config = dict(
    image_size=32,
    crop_scale_min=1,
    tokenizer='word',
    vocab_size=74,
    encoder_norm='batchnorm',
    encoder_drop_path=0.05,
    decoder_head_dim=48,
    decoder_qk_norm=False,
    decoder_inner_norm=False,
    optimizer='muon',
    lr=0.0086,
    orthogonalizer='polar_express',
    grad_clip=1.0,
    steps=6000,
    warmup_steps=600,
)
Rows from block 5 of the text decoder, named by matrix and row number. Rows with one number belong to one neuron. Each number is 500 + 25 x the weight over its row's rms, rounded and kept within 0 to 999. All counts start at 0. Numbers have three digits each. After the name is the row's rms in percent of the matrix's.
# fc1: MLP up (decoder.blocks.5.mlp.fc1.weight, 1280x320), inputs 0-79
# fc2: MLP down (decoder.blocks.5.mlp.fc2.weight, 320x1280, transposed), outputs 0-79
fc1.228 074:511465496515479525507470517510526491468487502510490475539466498521466464497500453451506500473499500501513499472509479444484518505481506467514506461515477477505446547508489522431483510492495530535492518491488503475516479517471541496493528498
fc1.229 075:523518507523519501462511552474529519501436514534481487499487499508457472513506450522479488513555503514487509515541478536498510544468501484497508485497511500501455517499556481542503488431549509524519517499485441490512490513483504538480502481
fc1.230 114:576468491529476508546484470517521495482506509450488469457520503509522502534507463480505531482536487499486467454535481495508488494491519520495497507474488526471456511501563534492507487475520481504564488501517497487486488502524510526503509518
fc1.231 145:572489485513507550481471463520482474526494535496509500511501511525496523494499501465481468489452561540526533505519511519496518477531500489508525486511488502438528533520529533532492532547509513507441520435504481473508484500488517459475510528
fc1.232 081:464513468496457464509516508489464478486507464507558518483505503498507483533450479478471487494545478514515434495488492532478521497421512468514521469504534536479523523527509543513522517509532492510462486481509488468491569490512491455546401492
fc1.233 059:460523501445503540495535526497500498500496516503506489480510541524499473500495536477505487508527476515474473500481500486480541455486507520501502456512510494468489476509502444498476483510497538526520504546490520486516456512532503529520469506
fc1.234 060:520527506542511506514520476505507523526472508501473508484487505481501475475483513530490470509548474473538497465519512469484527517479479464498492502496529508488490523516538512515457488502502485508486494504489521492534478479501526455482553499
fc1.235 056:505441461478517518485474520500525528518459478459525509554507508511515570456495488536527539512531481478490487496490480496513510492481547551528527528508532502532491502497519511484488487469529507446444486533486501525552562449505516505488500510
fc1.236 117:468477509484459513523499502518548551520493509532527474529468525505541495540507520485502494491540481477516469524515466484492545496457460549466496473497532487470485501525513497539509481467499502452441508503481535493491482474497506532476512528
fc1.237 112:510495506525501501482477515489551542505450528496537485499507484477489528524508522491513528521539536453485515525486476454485471492518518509495509479525453493488504482519512535501500529498530490489532483546483520549508529532491470486533495484
fc1.238 099:535505457522507518486513496514520535503519509499512494506522477492473536491499474506530507518542506496522505496494507499503488517515496531488470507505448532440510494497497427511461508495504522479531455467489502465552511446473496529479495566
fc1.239 089:540512490450470491472500521470545488462495471522511487477543537478514431494477456517511440490472491525509492472514493480520510484481516487471510505516502496532501479532561506516491467544479514480509519508507518448507498539524474484479468507
fc1.240 055:505444475491511458508507492522495558461508497500499552517525487524470500513474483487519502468505455508508477500461512509504437488498525467473533501525520487491547468489534462498467520526476541501521493509483468523504501521437476514488457544
fc1.241 177:468512521496500491490482514503510548543492495463489503479490530491513506510512482500488489470512501534521505511518521495493520476520512484475539473514496521463522516465525491492480466510470503508474492549496544439504505509492490454554456495
fc1.242 069:505488487493435514456511474452492504495531497507545471495461517493480491477494513472491489535496516510496493468501514517499481508490513528518486529521477529471463522458483489538463469502527499526519507529529485511539554502518532497523470526
fc1.243 093:481490507550495480468540482460476471521498491513497500550458527463488452490536519509528497511449541485496497459520506501496498494537496495504510505514453500502471527495489490552522483496516512509504496487476553504521496520490503504499510474
fc1.244 036:535513496538504520513511472469504479503490511522479546457511508497512515501469550508483475504563529478532504491511529499477513506508465505476456478473517496478491484495633486518487519464490513516493506504466518516489520515493518481498518494
fc1.245 084:507476497476503481511470526464514522519473495520497492488509507537506454482505533509517495529517548494523473485515484505477518479490462537495503493511457497487532469512544475520489516530515489497477483503501524505511529432473494504487485496
fc1.246 090:514443492506518491541486524532491521485537514493525486498542506559488437504525509543484463448536526472510499505498486489509532557462483471490491489509532477510518500498492523518490516501501450520505499503472480515494517515508486536523537497
fc1.247 094:425476502494481476517526481493489469483468503512531509532508471485482455493525500504508511528491462483476487475495488473541510495512489502481475515533437528500539526497497505456546504485504483514474495516528509489534511502479524534488487496
fc1.248 112:508486501484497486517523498530509429459478514481495511513525502503524467502515494515532541490471531466518506467505498452521518516502511503485476492451555527486472478489469517546497509511544497500491493520469508519531559487486498492470508469
fc1.249 146:470487492502480470538527489519505496516474543496498526506524499525547514460507494442510493534496481488491483491467437482458500512486489442511529512535509513516497525534492516496469510499518470513502504487471540483514474512534506469497522427
fc1.250 111:497505504511513542481511505515440494510496492502503500511486500486489509487518504470488505520511476513470489558520537485522521513463482485501504464516537492528504502487530541496503484513500524481506473488474480490503527544523450538478461513
fc1.251 075:542489491472488492506521506470497487520495506512491497509476527484498496491438492505517533521532497529483488525527471546530546486526563502489523451482513492520504519465475521540505490495495554506488515516474499468496520504484489471500499520
fc1.252 094:484491519473468500495483510472503508526510467436491500565519465442494487516484496500521525506513543512481528468490524502533548523497453450506507568500476517461484498548499458547497459470537488500522491483504555477482460506495473506535523506
fc1.253 096:548515504483516494493525517504536514477519479451512481519456507474475491494528510478499515537498486441477498439469490474497503479481560447540510498483473505524546486528468470515518548538503497495468524510503554532498517462508564492510496500
fc1.254 113:482497472469513503499474513522478491544485481466517536502475504497454458499537527526527503499461525537470487454475516512515503511494485461554513467468513482508554529499519500452508508500518521447512512500487532490511503485516480542511530503
fc1.255 039:527511482516495501490488469476504479493547521489484498602509491492495505494497518518482487516421483506497520505465484507475480496499485460481509442480484504495483497507513485484520527494546486494456500548507493520526485532457500492494503496
fc1.256 083:499486486519485507541494497488463511476474506548494498503493499475515483494473497478510490514494458498490514514503494511496514494539485431492513513494524500540518481548479526496494485471556491513449508509517530486484509512488478492498509536
fc1.257 167:495509490451493489520475488491520545482519493487496490497492510542478490485488477449512517446469493524485494526526510494467510543504509474510496523496488503483445499504535504455457508505489511504456514461526518486518475507497476469485472538
fc1.258 046:538467516539526530516518489495462495535501490514488498583468512480497534513480528502495462470559493496522520478512490487493535533501466508496490500504507510494492518490570498494484474518531494504517524532490509517509357511518515503523527485
fc1.259 080:494474504500474508508512492549478525539457529491536457507519505510480471510470462490510519482502495487478489519460506490514505519528507440491482495495551506518486493521488513505485491521501481534479513477513486507508520527501490527498514485
fc1.260 078:460529472476512462502530533499499515490485481493488487521495435481473448471485526502498494544502498514521512513479562476517501521510463449486513532513474503486500553481441491506519522487494469474492500476485486480514480525465467527464509500
fc1.261 131:491535504521532548507464486524453498526530505486496476492519543488534482525518520484484480490497500495505481509531535498513519485511494491510526479502516538486528496464533481527497496491510501468413478520508458506512504505461473503492497516
fc1.262 069:495539507470526522522490485511521514536520515481497475498490505505446450527490516511517541507503474501466464499484567489467481502548524427508491454506525479508502497506482503507499517476464496523507529502535533514503491488530479558504559508
fc1.263 117:468512491532555480523471499493514470509455502505489505491510515430555502476517509495491501560524520480497503515513498491532501484499452477461504486474468482509458509488564509435475517466494508533493488514528489511508516513516534519505519527
fc1.264 055:490471517499475503502469481463515525492491522544497510522517535483493463504483495533557507536476530449502493513509520515509477526517475504480467552518519478502508483499544496489533484472489521523473476474530529553501410510529515518474506502
fc1.265 135:526499467472507493516465529520490525451520502494516499550492510451498542511486500489502524554474490448482495523531503513463501521479504497532501493488481530495454532503496478499458499525476525489501503485463462574494503524456504543510481530
fc1.266 086:502512502525501469507519473549522480455504519546508503498467486510467480483477486542514540478509525491483529527507518457499530494498490482508470525466494508481485485526480535481524504513484507513446504485539506503522520494480480521515491533
fc1.267 040:483490496497495506506492517511493499572485488487467528501516473499465565526504533480503512496464496536503467514477478465545497506495436415472462536507545536515515478505484517527478517506528502493531456492484498503523486466514486520473536512
fc1.268 049:519496488503508479516571478497437449539524490504491498496494484507505494512490502517487493504466452465501488490482497498511490521498540511504510527495465519499484524468538522499486477502456504489529481517478498501512495496508508493501525498
fc1.269 132:454501460558498494521510477518488489497503504493516494483523457502498526498504492536481478511506511510497469495512462501516503488523502455500492530483503489529537527518504465541453540501495490513517519470483533473517527516508493477512486505
fc1.270 130:471539519494478492561515493491485540493505459526489486496483500448511501511549507488451483513489491501519460445514541513505508470486493485465506503500517507483473531504529497527554501495491494477468496507465520465488525529522506494488500520
fc1.271 084:416526500556493499503485461532491476505503516473482508487487483492498516533509536524485489485485490482503501483476524441478470518511489529530491538499505545517487468472561522497484491487501509510539480526521519528487508457478476523506518477
fc1.272 069:473481521533535493520484489493490449522486472525478513524453546517460534502486494512513517541466471496511509515492463500487493482496478564431485482493455494514474487484461485524493485492522505523505505522469517492506472537482518504541515511
fc1.273 060:475495514542558508522509492530518480509447512474482519488534507489504480502517526535501522492529498491509529521500477510532528534503502483478528495481496451488515489484481518503493537466487491500478528448499492525493555493522502513476495480
fc1.274 068:521474527503478495507505515494512521536593519502503511483534502514498520516493526500445509449541510535477521468528500481493468472525509496516533529527489496547513509495553493502507527495470502513500535507513502485515479498502500475486514493
fc1.275 094:488441494513531518461486528503486435505557512492509471514485535528510488536469519528528458499527487519500482512475490545515484515483515471534507511485462484536470482479466487520496460506504529521482456493508505502490523527539488469498484532
fc1.276 031:479502507488492514499505455494532469494479522466492494557470507465503509486498512514493507535569471497500512517499503504504534514504477433512507456508514503484509484481460472519523553465517497500492491541501464509515552502501516510498470506
fc1.277 093:523520485481549454459497535514531479484525500434521468477506517485471499524524467518478525508516476483507503539453475496478455480488535518498462513490497473506448483529519481487501485525503511513440507503460519528471483532460504490520485493
fc1.278 107:447555464488556491465482499458493482502486495454496504474479507496467506502480456516467526504519462509528494495471426516530475522494511514469440470494534481528502485513484462517486506490540527498445477507504523534480497516498530480534537507
fc1.279 036:544501500474492495507472534471484437448503479464545518462524506477507461512470500518541502493510516470564493492479502485509531498500542463509465497488506542494460480481508516495511487509498519511493501498545477543543556492485547516521471529
fc1.280 098:473513498545500509503466511508505510495489493497468516503542453520509512482572525504512533486528482530477500492477519521513517506493499475497504490495508524478501506494509479472512495487517496454518520468555517477523527495462521487529566536
fc1.281 037:545516492443503498485499489516493524481457484457476502475481488459492387486443534526493530518486473490495502486477493468497497503523505508510502523503504500501489495517428503491528495515495526500508520523505507507525373483496504487507502545
fc1.282 122:505484510501479537499476533492512537476510487480499522504481540479482465477504516528506547498489468525488519474463516487510526491526523456458509454508505516471524503494491519484545501530506518496529504530516517502512411512506468549493535521
fc1.283 055:405505509445524542482477496491497492478504523507473541538491531484514525518535545497524530513544503480488500523498521463503527482497493496524498484512521420468475471502428483500494466461514500536512488508490437468534497498486496557523510516
fc1.284 069:487512526487491521489485459462511503549502487488492495445512512519530543485478481528496509513542493531520481522476485498489494510494514538500503491485526476491576497500595510500512483482504478534475512545484512498489448490521484538483512451
fc1.285 115:475462508512442464524524514537491496510470507497466479501520503453495487526530497461525461543504490492490521455538481470475521494487484510534516487461506505557502492525490540507526526492488461490524490490422509512487485502539495497497523480
fc1.286 298:507517481506491498456479486533491509505513502523489473490481500512531498510518506488527500461480491503537507478486492523521492518496482487452532525488526465486505516443526494460486491515499529521480517519489614484479499539511502530452523496
fc1.287 066:449525510462474523478505519493543518500480502521478528493521484475509502492499483457508499493486465521506506517483485497538524474502484492520534530506494504513466493471564482472481483507487521471497537470513531509537530511482520479493507519
fc1.288 091:499509481490558475536479458477491490498402511477468531496508457503492516504520513506504544512465507484484491518500474500513503527489551495472515540496525485524562487514497554478468510474500553481511531514476493499513555496518514544501501478
fc1.289 096:462524516504472517469499470476499532522554476505518487473490562510452484482508485480492496515528498519503495470521500483479486485497523491495486528524477492503494525498498481509501469504488550470542493495529541510527504480473503524521453532
fc1.290 145:471517490504537519520499521510501489472490500482469491461449544500512497520538471540507515507517465458500519490521498509524515476501498507496498508488507502492460433496509533462490500513516544502550504501485527498495533474484507479453509523
fc1.291 074:487507502481491512515503542500493425503443480462496474556491513519493513484453517500541505497538536484481469487492508505457546501508522541542491510535553512530516485483537504502530506498500521453520505461507529536480593506481538520483473495
fc1.292 101:469473472496481553521516523490494511503530514535513542481530523529499523447491485494478473473501506555492524505511536483519522478472509482508484472484509477514497512506525459510480464528477483447487513471508525509501492542446482509531484519
fc1.293 084:461493482486459490501495479506508491499480484509473500513523557488511508496476476536484441489456535509534516476484484476542514466501523513514532486517511477501507502509524497525484482527489500501485490530495498433536520520507479471504443506
fc1.294 116:448470487545418480472466479482503573505487507479499503501516523494516511486512513447501490495448533475537463511541506508467525499504523508517538513544443505524474481465524508510495497535494503494475460540488494515500482480502495538449509502
fc1.295 028:466502512546502514502524475485550494491501507477482496590467518464491479498489540523495489505569497483502514479495505492487525509495490519510505462520481499473483490488455470513500524467494514516500505530493508535488552502479508488503488480
fc1.296 103:515534466526471498503481509512534504503520516515524496491494519488513554489476503497457473493400460525486524494544537450476499493533501483476534510499499494499535469485532483477496524513499513480470513487530449487511518492511491517477523518
fc1.297 081:519517480540474486487500505484522524484526495561504505502529482514475561486484527540476465490481477505489514534525470504479500486492526489472472509502491490540512482515517469503484512452528505514486525509515498434511576507497518477458578521
fc1.298 117:507544518504509464553524479496479484526519488485541501520522513530494454504515492501504501478486488532470506500489511470499492509518534469468529519497483492508500471473517486519471521513484499512518483468536500457507451531527467482520481479
fc1.299 126:459504509537551497481477527487531498497497529498502461486488497443481528501524495494462505537520511449499503524499502511477480504518484500463473498462486477541520522484523558451515543505488479540501478514538508514513514517507528518516494505
fc1.300 053:532506454526503500504509516493506509515513468506524499455518499516531484477511486504528506466515484488526470482500524504500530497512508453511462503497551504451481493509502538525502503475466524517450488469524513516531505516523484466508495507
fc1.301 122:508490509505502512482514466525468477509571503476497508484476485519524488511491500512493503492522523510469513503523532504500496502464461455490503532477473516498547514527543529480529528553487489529468538486561511481524450459485538441481491487
fc1.302 071:486513506488503514514470529489530511529471495474482516526501498511465558507517497510500535480478476479524495527503475441488521512509485444502502535504505531458528535485453526504506525527477498517522473518510482495490498519487478524478518518
fc1.303 087:512485468482506475515543482513521470504509496473507491539495534513511440479490512515500518489501480529527497551525430578525523480471568479492479482479493494518497505503478511521481500466494489523491514520449505508501476493493492523484513559
fc1.304 107:454486521442499488512504501503499541490557503485496484478482449525502467525485492512513519523494496494494516517504499508473500503559511463508454440516531473542502471447463517514513479488485520461469528509496512505511527450515442518560580452
fc1.305 084:461542493466480497457485527506471546490478488480514514495526508477507510514490496500506560495494507482476544518473473488501513479518491478480505507478505535499509505483509520476516530461533478519468507490494465503495501496468484481483470507
fc1.306 067:489503492538504479480542455479470498483468498463516544485506510508509496513527528513500525488502473469503474463506470535545479470451545472518506527480484517486502492482508527521494504472528489520513464492471507488490632488494479477503492493
fc1.307 117:468540531480498457492479484522473518532504524469526503525498501492471532467507514505521528463476483474475511463478480521525504497434487550480496548507529474436538481507472477492556516480509554522482528481507506484541543501492488519493506473
fc2.228 068:532541496453502488522507510500497487521444492459483493480499517538515472496504467508497526456465499515503505487509500515516475520501535517497479554506502505496523498472519496513555514505511512514493522489517472501466511528467514495495501502
fc2.229 076:502470509505495497521497430465484499487512507450498502539500492519507540497513574526498531471478496491498519467476514526510509484519497512570483500468532503473521493511484518510515513559489499518456502500476515511519522475529497481465497489
fc2.230 111:423525477513511508521493543529531503510508485506500500506492486538501545498487524502499477531445500503482494497509503504532510505490476466489492446492515512514501496491464526465517487488442505498427499516510522500496499545524492503471513501
fc2.231 142:468496503508504500488507525467505523489501500490469497452490521519493485493515510502496505520580451538495513521483520505501481494509498502470502490496488499511494486504527460510521463539450536508571496593473485505534525481511493483520498489
fc2.232 081:524516495478500562504499526503512513494505502552517475505482516490498498518500519495507471467487534519512499513485493497466521496479468495462503472513483519499475499464502484519480467472497490514505500450530476490483430500527489491495510479
fc2.233 067:564472506582485457535500465465512492494519498498472482523446486485499527509512484501497535410462507496527496542513500501467488505505501494480527533500476517507503509484504493494489503521503490498507478469504487514462508508431499504499494488
fc2.234 064:500526507444501534487495487505507491486529482503483487524485486511498478512519485491496526493447509523495495515527523500555490510484510542498459481484460491523516505485467483511555465489467494517506482506525517497513505472516484487507472508
fc2.235 063:472544475479487542485495509417480429479509503583491494498502507493512433508536533521495487490487506489504492529488519493513478491507457443494487493496444487484520507529474555494511506515523498499481521476500509457492455528477501483482494480
fc2.236 111:526476496502512499521493519507492459505469517534462514490523524522462491492514486522473485498482547510481500486486493496523493519492488449520483490511488482514515497480513492511492524496523486492468518493516477489503554513488485490519482508
fc2.237 114:530504507476479519490484475519435480487572504492512491464509494515478478506537467486500451469487480527511502448506505524525523482506494508524512506474527502514519497504459488532536501464497503498495499439557539488480484502462494507485463490
fc2.238 095:477481486462474511501505516542484488498469491528510514443499489480544473514512502501489497512499469508472494494474506496485502525514522473514500491521513484546485494470502530461497492526459497521492514570531533550476490542521489505472525517
fc2.239 097:470540495564483513514488493520505506504523505513449480530509481512494569498473502489509546498525494514496513508446494494456498507494533495486475481506509495516536493483460449485545546489520516488522474536500495536529518527499510524490512487
fc2.240 057:451476484500502509522503548490512509490498486501498479507518514515517525502517506501520484506490520517503499529502519495526538499515421558517502461467491507546503505521498511513516493513476476519472505457509488509474471479540487534458485518
fc2.241 203:484513491518508443499505521549544500494516497523495486488492499523503504498487484509510527450518470498500506523517494494490485491495514478455488467512509479472497507477498561475518490499512481474507510513559453499540534467464512509518494496
fc2.242 069:519517489493509526498484498487511483513579500490509516464504496487506508492507523480473492503473490473483491474487492513515509499501475510529497466512461536494501521499507471474540466498514514497494504537502508504490392450487497470491518496
fc2.243 105:536494509458491547496493525506500540497547482482507502478467498509508501505469502488499497471552464533527512539467527495498494495499515500471499502478516507497521511547522572534478486560446513499485507532528509505516501487520492503480508497
fc2.244 039:474519500481500456491509518521501492501519492493528494555460502527476456503520443497509518517470473519513485502505503499547508494487535488505495551497497496530510502484428517511492423554492504508541499495496482479504477485541504513495474502
fc2.245 079:475538487496511550483498479540504485500538510439509509532475503468512526508516477510515533508472454472482501504463464483497483476505545462494494496520496504454505498492484522497507467468499495524474478475516489489507501527523509534496504505
fc2.246 076:485472505503520469490527502548515496513524504478510484511508482511501542488475509484493545499470527507499503523514487517523458500477527510495476506514517480488494498537513478513494534498499494496526507478489472501463497446531525509513490510
fc2.247 087:521548508537482491504492518444491521516508500509511488498492514503524580489452534526519459437513538494507498460505509498476460503499517472524521537448561500491485496501512508460508499534489506488523498480531541540452519485494496477489506504
fc2.248 114:513512514490498509488492488454481524476466481511514504509404522500497490524507511498506448555518558522498503510472489492458512490477483512484534492521451495481522506481523459512465515493463498489471501494499462480553442518522487476478520503
fc2.249 143:497558489527474445472485511525516475506471503474516522478543479469506508514499543498504537550497492472494507552486486519481508495500561497553497494487515488523504502520532482485521465457521490491518512535448527529492486503518510526509507500
fc2.250 127:495489514462486472495493473449554489499462495503489471482488476511496518493477547498509523505444543464496515433486504502441470515501532505528535532464501508505492495505490464503523526477507465496443518518506498493492508537444510451529486498
fc2.251 075:503495517481493503517517488481466482489516500466524503514521525511522531497517527489507543550494510477510514440487499510489471500506502545496530510505506495490511512496480455522485514507502516510521501469477461526455518511540481493512507498
fc2.252 101:511486511505489450510504478550494531516506508575516495465543514513523527501508501489486484489528479492499501543505501491482511500504514529539537461493494489522504506498482552485499601518522489493494512499506559513497504484483490493494498484
fc2.253 095:442537503537499522526494478505486438502498498502495525500532469520509471514441509477508503475543489496489521518517484503488495496514478537485505478523516488462472506460545484507475457468491500529529512484520482483514502498484490476475524492
fc2.254 125:505544485504512530459508500481448464489555489542527504554519470492517498499575490495487505526504504482491495533501497476515525501510517541546494523523477513486529506488527499463468510508487539511490493483512551470490545515528510512548496496
fc2.255 048:483480504500495521522504501540498488510470504510531499426465535508487475492497470517516500501555505474529512448487502500518472493490486495514481588497518512474508514528492509496459466494467500485516474468499481490477494487488502519503498504
fc2.256 084:473504499533517503480504533461471528489536500471511500514513487491496524505555530512469490459540497496528507512501490488463496500495528480493482465482499520490484486496436554497473503464499485500476512503526491478549472498497490530457505492
fc2.257 147:516480495544510499490510519529569516494473509498510485467435485533489510508547474517520563475535480498529497535522501502498509500494541508527501516488502490517469499499504534469476511494545520506537511531500477509506492486477512532505502492
fc2.258 049:492535488437517454503499528487533490505513481488501508454488484494497457479503464510510554530441492493495479502487504497524468489499517496530505490507463504496489485507477495498537520517498535509470447437503483463499577484473508481487488516
fc2.259 087:500460511499499532500513513457528478504511512499487524503457488480513557505543508504488471549484517508489493513504492499497493505480508550547536504540410507519497510477510495500537509452465502491500528516508476487529442500450497485520502510
fc2.260 078:495525495519521481497498508499504478488523491531506498480499531520498506493565512497496510497533503475504508478523488504495493491506485554530465497467549509507486512529526464485470516524499534484459549530506467503484481462535490530488491513
fc2.261 134:450475484528515500447497535495489505495508496478487513501481506511487552507508477513491523486535531541481512502494508499517482506502482496424491487514491515489495485536519482519510471527492522490535501507555516490483523516542478509525486507
fc2.262 076:486444518510485476533488497460488492516495509499508471501542481480500545507491484477484467492487549475506500493517502504515503511498483580555502504510501487460493509516512450481510495540482495493481492531470506515496487522448495463505481499
fc2.263 102:487525510440498436498510554517535507511508501528477484492507502454500531512474497487480531497488558496524500517511494529519510484499522515534531465501527509552512496466488482487505546486464488513531505469546501502523486503482518482499502494
fc2.264 061:515506500499501535503504491461489475508481494447537516488492497475488529500511498495486511458482467524509493469517480486491507477499545468464540441509463481484492501491428477505450503523516539498497521506456500425502565488496507484498499500
fc2.265 158:458473481516518479520511492502484509498525489507512471460517488540504480506498510495502447431526511515517509474491492509469510509503471508518454532473464516491499490476481477484555520489504497484497517525529481452507532480520492455488499515
fc2.266 090:523500484487499540489512500454519491499443494513520517492522523506483517492519532508519479495479471496500502475529479511484471488492498481511501482530521477524513494558447498523507511455513523507468503469505489482529478532500512461484512484
fc2.267 043:507503515474505494486491479491525513499541485507519496481516527484498462513516438493484485456529491520490504467499523511463493495511573583533543485517452494483495504500493436499516497546492486473495549494506494487485525537461481469520498506
fc2.268 063:495509494471492543504505523498529529497505485490524498476468503521510496486509508512522491457507542506520504489497492487503497493517485499487496485501509512489506498550508500523546508536464473493487486475504497465482510504495496542495474509
fc2.269 127:486561502467493479463504474528531455513508507484481476516487477451498466499473462501495495588490506514488502535498510487490481490490504504478494482526512507497458491496460461519480512465494522500547531454460534517503531482465499503486489482
fc2.270 134:541500499505488491502493483488489447504521492516505489468499519467503491496466492503487503584480523486525492541493486499489490501491458471522495501500534497540511484524527479493490465495500526497535529472470477500515535522474494491514504511
fc2.271 098:526465502435510471493486516438541540486461499520518483527476528542505488499481469503516505552485566492495501495505500511514514503499495491506496498507449489487481518518491484443498482497480483491456522508488519549482466482518496471508514491
fc2.272 074:552492506461495494502496524491484516484545495486496499459552465487489465505502477516494467471504522505491511469508496485487518496504562439511479524508481512550513507488537521490532545501459482490515515453466547478495502488513501495490471511
fc2.273 065:524525504462511509481493513454491510498553489536490468523447519468509512510499532519497481512466456526477495470519487493482472493492512505543472485500487525490508509516526465486503450557531519492562481553547482475497447454504485510478486524
fc2.274 077:482553503526495501486502514552480466502434499516526497496475522470496488499482453508521491526498506471514494508489524486493486495502526493492483497500519511469501492525451497510504486479516486515506456484478553526479503482514504484493495499
fc2.275 099:518575511476510515511489434455523539500464502485509487480448444513512507505516538530502498496496518478488493520533527489552500493501477519495511567482525488498501481483488478514504523508534484485507536500532505463491451480505488532530512510
fc2.276 037:513472533509493524516513524528507533504524501540523511458493510519500491500485501500509536455461509479523502483462481499507489502490548529468482543474496509488500510514524535497459414521486496497492480491522537500497453507475523507497499506
fc2.277 091:459538494532517516514506468492455477499550517495489520524509499510500543506446516496499483512550514516501508478532511496478492503505534467513518477477486521499487504496396543512550548526520502487518502524510525492492456468514495538465504496
fc2.278 114:496541490514492496509493519513457475500507500455515496528495475480491524507525473521487516558520507490503505534538504498495456494498489490510465523499529493464502497502447488488467497409487519517457498465487471504529469524473499529497513490
fc2.279 040:452494497501526518463496460511482520505493508509511489522496485524515513493499512501488541509475522488495515541525482493482485505499473506474485511520489497470521497530477510520456535461539530481482489496435549448432450511512510527478513528
fc2.280 099:514523486444499564500519507512455490503501498537515469535480503498500511489488483506518506483502503535503486511470488490514543492513517518491477504456475517467474522467539539503447567541467515489543496463471522544480456536496493512504493508
fc2.281 039:484453525582505511502493522497504470483559506558487482545526521529515591488537497518509484492534506495498508490495520512494526491481511503509471456496482510478493497538546484499457479490494504505499497504510498492473563497501492500482492509
fc2.282 127:506493513488503489503506449469487487529531504481497497483537470504517557504484503511484542441545499477518496485505518491503505497498496530514499559483511507518491495511506478503460446504513509510445481474435537488449529513510474502491491490
fc2.283 059:566438497606485474501488546483481485500504493492473503457504504496498499503497478521498487461459482531514511463479500517468471490490554533504507502501464530520484498495524489520522519526506484515496476483519496515434496527543510457506491498
fc2.284 079:514510507515513481503510485506516483490524495473494504559474482521499463480549519505495481480455494484484502462535511488502512509506524496511523499491474501482509497474429459529491509519492500501478486491550519483540571491487499477474491489
fc2.285 103:466475513516484489493506542532511475524396507488472499479488500487508526499517546515514469502508511485526514501517508493460513504494568500525486505478483502494490492526427532500518470434498508495493496506435507518472456488520503533497507491
fc2.286 270:505526500525496481493493497557496503503462497525497496476462502508504491498478492497503487518519500505506499500488494498508517504512491485490507509500519475492489493469520498509476499493503487493484491496486607512461537499505500551495504499
fc2.287 073:519470491521465481495504472468477494503505514504482493493493511462496499498461497514503493490492494458491515534465478501491466513534507490506483499480477507489505489501479558513498525494525497491519514514489535489490495484527503534505505520
fc2.288 104:525475516496478514466500515479484515514545498500468495480472497501512508494470532504498484507538522539492505522503477501486489494502469506514527437512436506472470511544498460494502495577507511515536480501511537491462454442463495445518490514
fc2.289 094:544530501482498537494490486458488489519570504493487480501492491463493490503489562508499465476447457498465501481483509516518495497494488542482524486520500504464505465476514467509527512499511517497513488566508489486484440493488489487487518512
fc2.290 134:501544509528506497540491538483483503499513510524502505452501508504500550495528482493496550517466478487500507550509494516510463510498511525488502516526521469515496501510498518502469488476550498501536532498455518455482575502504500501520517525
fc2.291 082:491493504497495508501490475528501544497530505521503521446480520517514494505545485503500499541463460488527499496474490476511459507504468483481500483481462467475509502498497483489498502479503514500481483534498505504503436473569516474490490498
fc2.292 100:488523490531520507479515499535509498503492515487487477510467461490507535501521486509486480461511511530505502530511484490500502501513497519474504434507482537457485530522484493506506509522485480499528476464484465478506473542532488490505496513
fc2.293 091:491506490522502504542501525462525489497528499513474511504497492513497507496504535496512511537527476492488508502452482515464496512489504488486476507499481509503509503500514490500536514467500485504512485482506553584490496486458499463494510497
fc2.294 114:504478508437503484502498535505538494503510509468489472468523497527508463506444504494497489498518475482475504487518502522513491493505536495517482521494489504473482510555455501477481547444500492490524519499493525463541480474470507436492517505
fc2.295 031:525500503451498525505501508529502520493508489545516506437473495511495499503488485501512511459450491509525501508485498499528497508504519477492442556500526515495510496499530543517468402545482501507502455504520517475526453486502514513493499514
fc2.296 124:477472488504525565492494524487456508495486495473544484485490505479511452499510570501523530566601511511511517505487510513479471491487475491500454486505471511502500496535458529500522484525480501487554504440456567502463498543459507504488478490
fc2.297 088:491498498476498486511498518502474481493485489466464513508492530500513406508479502489475514562561512498494501495467485491535492490501490485490519543522550506499504496479495525521512482513486489496519499488523504532487435523487504503503496493
fc2.298 116:470529488508499493488527517522533523527484509498518512521506492489519495502432480472491540536457526485472505511492498496494524505477464508533502532524482502505476490501478501473538498502479495527481478511531526527511506540515492542480495473
fc2.299 100:541473516480515506524502521462512465486492499516485493497548496478496501499473490513494523511475524456491484500505480477523521505509468522510528494509496488527495500540490465496438504439500456517557465538502486522507476502498508498518513508
fc2.300 056:484525482512517540520495492494488506485495498501526502560471478533485513501464486497500517484490526491515517536472477509516501494496519541484481483496446506539509485485484476507528493508497523508541490472468483482493461532482501548484495506
fc2.301 105:456522488485518488520494513466503547486422492503510491521474451488495489485488461502504508533506448499489483497507504505509529477509534499475488466527493483531509496472462449491466494507477505526585452531492491478486535547506484520504492505
fc2.302 074:515499516514513490499486474507469472490526506519535510468529512491499466507482503465498470500540528512489505487479516533511452478505500571540548473497491469539487496531503498501509506522485478493487513506452449550509476512498482440496497515
fc2.303 084:508507499510497514506517515529515489505516494515504496544538512534493559474513472530511535498520526502480494478509514504497509502506455555528505537505493467503492522523521501517497486516503466491536472489530542518534529514502509472539472521
fc2.304 111:500506503492492467508501466428515481495448509496493490523520512436492540501508586488499461483491555512508507515517496496520475466494493504536542460506484472503489485515508465506470480480529503488509498490468537534483479532492511467525499497
fc2.305 084:454447504493506542504509499479492458495467498507499521552513502538464500509474541498498479533506497537506498526522495505501453502486526485487493436520476518465497504503484527494485452481526545496492489541549457468499441505471518515489522517
fc2.306 071:488460475442508490511492532537521505514514509534519479527500491515494507496494514514484464511503513478515490514472483509489544502509437493499496467502539495526514512502517472480524485548526497517440489528483476478535438504521503504503520490
fc2.307 131:509462493514485489493514553516539435506478508519505522536493493473485523504484501514490540460528513537496493541527512504462491488500481468482518423521444506514472494540488527481479513527505507513525520528512519513456458454474507485497469485